{"image_size": 32, "crop_scale_min": 0.2, "horizontal_flip": true, "translate": 0.06, "method": "barlow_twins", "norm": "layernorm", "norm_position": "pre", "eps": 1e-08, "max_steps": 15500, "batch_size": 256, "epochs": 109.5, "weight_decay": 0.2}
Rows from block 5 of a small self-supervised image encoder, named by matrix and row number. Rows with one number belong to one neuron. Each number is 128 + 32 x the weight over its row's rms, rounded and kept within 0 to 255. All counts start at 0. Numbers have three digits each.
After each neuron's rows are labels from the 100 images, of 14848, where the neuron reaches its highest value: "colour at peak" is the nearest of a few named colours to the mean colour under the peak. Only what is clearly more common there than usual is listed. The data: rendered rooms with furniture.
# fc1: MLP up (model.blocks.5.mlp.fc1.weight, 1024x256), inputs 0-85
# fc2: MLP down (model.blocks.5.mlp.fc2.weight, 256x1024, transposed), outputs 0-85

fc1.210:134137071126112098111166052116078089114090144175095212100147127116153125115137130124109112159071145180134099101134070104200157132123143097104151140164126123099170159166103162133129131103097076152185125073154071103147161157157134121134118138132100052143137157
fc2.210:116139139138144121147096108153115136101106122143113143167106112125116112101162133051083086143067124108146153125102111114197161113183152097124186197187083142053142193091139135134125069165111089158170151080097093174128172135159193117122105141099138134126160160
colour at peak: grey

fc1.5:160100188142107126050084094130172084085150139166157128130171083154103164055118100143109192145126101164133141148170091112150130170106167111159136097059205124154158149091109135105097150110059177119078140110030114116107108198156104078101146193131090128144100109
fc2.5:090109177121117102117095061143116124084128140109127168090114125143118144099081127174116153136123158179105107153132135118116113099066180137108103074142159152180192120130145125177116133181122127103126119130112110108156104137152130111160134072123112159171131112
colour at peak: grey

fc1.620:177150170141161126087105142084127149116158124157154135104140023152151120083181148155120197133135133132135153192161118103150214109143131159152143181101143086135127122126101095115093128112175134174126125166024091138118156162120097096134137166109127100150099126
fc2.620:124160129145128065119133216157165116103145165177163120104089129115157200116175146125175150094129102144101154151100123157112110184148085160151143161096159124100159151140183174160096131169208136151162115158159157094145098171178126140065142147118144090126149060
colour at peak: black

fc1.608:150141143137153137144136165055118152117133115127093101057089041146213091144175172170151146090087152128140138204148145132137176104107124187156109147051122077106105101165090073098133150087171120133080172117104056167116192130101058116166160147146111131122108196
fc2.608:107134152104104104125144132222104067092108126102172151146125171104104186129140130106089103165135095127148088107116131142144096193130153118131116149194110114156142147122213117145096113164110177146172104146139191097148091139143175136057101092136125121110155114
colour at peak: black

fc1.256:125102090166142146118097194144206111150103149153131068148111133108165156108155073103160133084133105119136149156158128140067089159151141199128154151115104114056118169096137106135166166095179102104117176172136117127134092112160116103160208166107100049090117125
fc2.256:110049158124144160081079193118179137094111169095070068179115105123150138059177086104087133103153130095138180167117104185109122121183147123138153172132115121115116184062125078114164148111156084124111173106162087149119130083136142108172189180089117113149144103
colour at peak: brown

fc1.599:142066133192129127096138120150122101115114191125173165164160093122115101065112167138196105114124102148188149104209096080168183158134185129140162137119144136096119139141084164118158204095167097111141074162104105126138079160154129083094133133167134087155156108
fc2.599:136133150125172132126171166111090137197173120122110113130085136123120093108142135143112175179140150112105150148093063158129183147187087147095134142133146094124095144140095118114127100085171077152142106151116098125094130108109124133074101173113144074137153115
colour at peak: yellow

fc1.194:136085147150143032101126200096171112093145144149136084113107049133172167104176144134128179099130123124125140161162126130146112145131156166196143169077154105095120148154141165165069154140187119147136138168046107126097152182140081098139201167131114118111124115
fc2.194:150198099090199101124191174095070110146141095139161153077092137130165178129177115143165104131132125130160102155136146154176123119129096146113103140169097106120147130126150111097120086123147197148211146183122166147124116149135129115068084140153130078108152125
colour at peak: black

fc1.195:110127161136135090072128079148156110074096160168106180144162107122149245065209106099083096056038133134094125107152158067126141123135137099123168146147127169098130115124097147153179146093100058123157117086125129149101132166109143100175118166133095062166132141
fc2.195:139121188137150105107114121146149140087079128151130191138171137114156166155160121087063107066081118139108097125113147121148164134136150100123108112144106186182145147108108147128168103102101092127114083098096139097111109136081164105206160082156116091151128137
colour at peak: pink

fc1.730:123105074133089134075117165127218141149164133138125073145127128094111122162097116137118156151177101121072119117145190154070098174158129143135120112117112151140093101100156105100175148111141148105112178157119135106079150131116103113099140088099112177072124137
fc2.730:142158164150139125155174121170079122113070120147145185126136114141143118121157143098130110159074115109176120107137102087183182120138137127118127191161141117060122144152119173138087116153138068159157077110110114149171151173128162117093090134143163107137168123
colour at peak: grey

fc1.709:091141096120108133129125081138116109117142181165102132136145140102120130151170160118169104155134104160096117105142173085144133183127123152130122134157063144074108106125138137135229150110118151132179087120103170130108138140091074113127094044113097151082116119
fc2.709:103124143114124125192114127142108117118123162151080183137165146121131094163095168132157118209166169107111106102114124091150159145169102130126123171161073151056134109151147144129177137140095186163147066108089158127169135142108103128120097061129133176121123128
colour at peak: pink

fc1.651:149108157155149134131098145075154113113162106174103102109142104098130115138145109182160145090173168134169166146144117104154152141051139167148143105082192097162123136164164069097096151094137158129103089126126105126068123116101133107148178175120153147150148154
fc2.651:085093126100090149115148136177096151099115170138158145107100116140149131116150116100094111184056085099179158131114104171184141134183116097126110104149100131091102152123094137153150129123135109099126154094135145175190089134169125111054131093180110079125102129
colour at peak: grey

fc1.217:080117137093144145107151098169129160112153099076141102128140133103103129180179143098125062095139091255126180093121165145147095140064110151108186157127115129106158177102134162177121120155171074096139111071167102193139166133165084140114128123106110110144148152
fc2.217:158146179157111155139101195047116104106068145092124146130165145097121140097108090142134176107127165088147099131146097083105125121210098095184084146115140146147098131167107096077162110049065180140164156169132118093135043127159160117110119158127145145173136126
colour at peak: purple

fc1.15:182160120154112089141083120114148148084077121091135140117155107105155149121145137108108106124084067120138122123162149095151159128097181102204153125100141125155112151152095152135149176132154120177113157156112155144150131180130102099115151142122163153106126158
fc2.15:134140152103089154112204136146092117101106118091169167135130161099084139156156129165119125169094120085135129114143078179133102144161103120105125138166135108154095096145128120112105124084098179099172138124106170138123114150114137106054119131125058097128098094
colour at peak: brown

fc1.325:145159132130110107104087090196146138067141134113113144176169136126096185086130068101126114140175091136134080094143139111086121166148151046140125169162129137212136139077189137126140147158097175180128109137150183111157095107130159120129115129096172150143145122
fc2.325:129107069137159115150134155075138147152129120161101103110141128118164105142153122105188073088135118117140167111128141108154149108097122159126156078076112153044113130165084154143196124084151085098146149129199082169136138139136090138130163150149142120119144163
colour at peak: grey

fc1.403:147136142145155104138098120145118126184117143149207104193116128126093140115122151070144111095100104077161135128119121089092103156146116093205159194134091140100106139123188182164146111148119173134129106186086104137133124141129141132129122111121127143075161132
fc2.403:077079115089127115144134067117077094176131146104126195158142154139098061114112113086134106149140113137142143103113141087142103125075079102090119085189117160092124096131123144195172078159043090105160061069097098114168163114085122143130081122131094121097127133
colour at peak: purple

fc1.475:095081137125070111059104138142202079083097147124144121148161099173143184000169076113053144112126111149136097135140180130106103102123160132139142104138124132155128143062115095142120151138119090104115178050115101161121100172141112111118165108129096126191136145
fc2.475:151126141118039093123137105100136138147084116123148156115163122091116094102055158184174174139111149130102111111113132107113111076064145147106105038115170161222120072166103143130109146159099128079097099107140150092150087126132101150133147095140117124204119105
colour at peak: grey

fc1.448:155157089122100150121122194081148092110124135215134110112187112127132167095134145149196189154151124099107078121136162103064126126197127159131170197116085150118120101148122156056190138088145163123128136136124136106121115124190089110107121164062109164137121115
fc2.448:140140136156119168165154103154078130138116138095155117142122139133160085150113123115096075118121099150182133089169093116181178134082133162106066099161136106061151193132085116118115091135097102132152118116131083139148161161106151124122121102173173133142123124
colour at peak: grey

fc1.279:146169143147121174109170100136097124158154131156096115137129129085098116167152167170199120104112096130108116101159143090122164192138129143158110182147105147104074083201128178102169149099111147097181113170103174114040143164076096100122086114148125174102122136
fc2.279:107083118123097092127070168107191111097124109105152141125150111159135174086120064138077164138156127145157152166109099191107074110134165116101156062085195105153159176075129106122099133129121104104077153096188091116162100116194144130131204157122114064153131115
colour at peak: grey

fc1.728:177088078155160104081124109152148117132090121092062123120119091123136124104134116099100142111134149124161079143177109158138120113150184083165142155136136085147126160074122094057110172083107100151167168126122107165115185210088124087141107165136133121076141196
fc2.728:146127088167123064194122154157143142094135133162110099094062056134159091117161170124190146143067138114082162108176139131120113114088167170153158114126154105073092144164135166126179162163132087109086159078128091164111139132157114093153207129129147072135186129
colour at peak: grey

fc1.50:125143151137156144151132080133072178146152138081136110138107132109103072152165175154176100109101144131136158130150103143148210144087119124154096170142120125138088098156136128126131126157120170142139126189112123149069147094062127121119114092155130170135126145
fc2.50:156095126122122149070112158098123090136087103140128117143158124092113156081137069140128141091151089132140132127129124124144086122125164163087140112103158140191140136112120153127092083078151079080149182102184075133140085113164141140134161195133098071152146106
colour at peak: grey

fc1.88:123130109139090164098136148144190139146144119102158056129111131093113103194107131146146140125157092110105141119139160149108118211126135142144081080127145150135098101117122110114155146132167162096102161181120180127078143128088096109115129081124111184082113132
fc2.88:122088175120169085148113137124102135104081134148112176139137081149133127055182141073099114149099159089163141141125125086195168091165144105136182198150081121110138165127136150129109106163125078163166088075101079157160148132140171106137124139106158088171162147
colour at peak: grey

fc1.219:148161138141125113110077066078139113133132111120128107133227146098104129100128137104121115114169144112160131144139121092128154136066139083154110118059122134183077142083167069130111138144055201128132101196114143119122118109106140113154133157072108184097124169
fc2.219:149180142156185180103132062066147112164121090129143075135179164069103154175141129116157125124169145136133142121116106059099106121066104119149137103082123159171096159104184092133148134079071182082104104155123121135106144109126143128154130146086104142130156162
colour at peak: black

fc1.369:136120128137118056089139104126088146082100111125193178162198135125095119111117158093135121160101101110103097120149093069128136129146146108159144243164060149106126147173157181157065105128128151159082062192106120129146133166133159122091091117079122129114182182
fc2.369:156106099110116105117146223151087121148110164099116098127130138125178094101099152108178117107130127103206126095158123148113104147131096114091111060151125119133065105119109102142193140167114132151158094127185134144193155101114095121151151105123154118079099132
colour at peak: purple

fc1.509:114221090130119146150149074126110143133092072082099130132155115105164090116144118091114113123106132108178120125150161125161188105127135118114149100129086091128076157084069049058153137127081129143148155119132156192100167108145122114130072090107140138139112205
fc2.509:083111201088083148102105172176170131084156166086131122126102109131133185112144130161107161093133080166096157159123104172086110144141089141152113127167172160120184144104160095179140154163102113120161150102129165097150107154113099101134185075118122128162113069
colour at peak: grey

fc1.488:175168091165128083110094121173130114081140187164132166179087129071120123102188137162065140123079067154117147153186124111131158159187154158113158138111146129148130187124113160122153164153156136133089134117130173104075157126148108069185154147186168177087112094
fc2.488:119112147161190143100122094137163167118117146118088125153076163137125132188117130125083091128123113168139108121119098140135125106085096181121111144107121167115116112089174045140103208155152174106062138160144156142127138122061063173133110125139133112121084149
colour at peak: pink

fc1.205:155166101179111068136138103130122108107140112115102152167156115089129161145144120127135113139138096143131113094174109029109138206092165073187125149137124148120097147157179144138165196130134120145154085173142160091129126125134102089169159118084178133103153134
fc2.205:131134126092138149154154125100100138154112123112119119137155134090142099133151109161124086170097129103114156105158086180167125099147061145145152085123145157132084112168111118134113138118080170084151136092141138143132136120036107119076111164218144094132165130
colour at peak: grey

fc1.586:187119151126147106089136162093112167128129152153112114084083023166157131119177176129131162125087132128128112167148102131144158124150126101199113191081115090135141101146137142137124125101155154152108180142039085134125212158107103110171142153137093153087096180
fc2.586:120221107122178115157136205130101133115150046097154129095102166125153198134183064150125125153128113162104108136116160220093116135153102151138116156162108120131136125106195092119065108163143182134155168156149157074114112138152119137092090132150150080137148114
colour at peak: black

fc1.10:172110074136164103080060066095111103142167082143097143116171120158090163107118078097095132139157082124168097130151116078120111135121169070173172109086148150134137115104189114113149135089058157184158128126126160098129150153128152109184129131083139139079102186
fc2.10:123076098091169152087102130167137120159123188141109091156094102142096174137147096078078120113129044110148087111169073176107078131187138122122185139139107120088162192093121196126148121082094100184175129130101079127072162188130137077127129136169132095099135126
colour at peak: grey

fc1.190:094144101121120135135133074140118119124139174174093129138147137092123121153169160121159110152142115145091119095141176077143133176127121156129130144154063149086106100134142138142223152107115163121180084120101159121093137132094075118131099067118100159088120127
fc2.190:107127138113125124191113115131104120124122160144085178135170144114126087165089176126161114210172167113103105097117129083149157140157093134137122169159070151064130112154153145125176139140093185160147057112083153121165141144101105128116086060129137187126133138
colour at peak: grey

fc1.453:102130122158150109144140147135163095129114116161061078094075103156216142150186171189170129090076126147153161169145144122127103152072137186150102119055147090076065053161112123122176175096161099083077197111153090169109126104117078118143172144152086117088098202
fc2.453:162102119102134110123112065142096110132122151108086135206166150117110065076090140098151093116159135116183110106136135093149142122125165054072164137178107109199101119098131109101183121130115154170144087105150147156120132066100156132141133168121129137118131158
colour at peak: black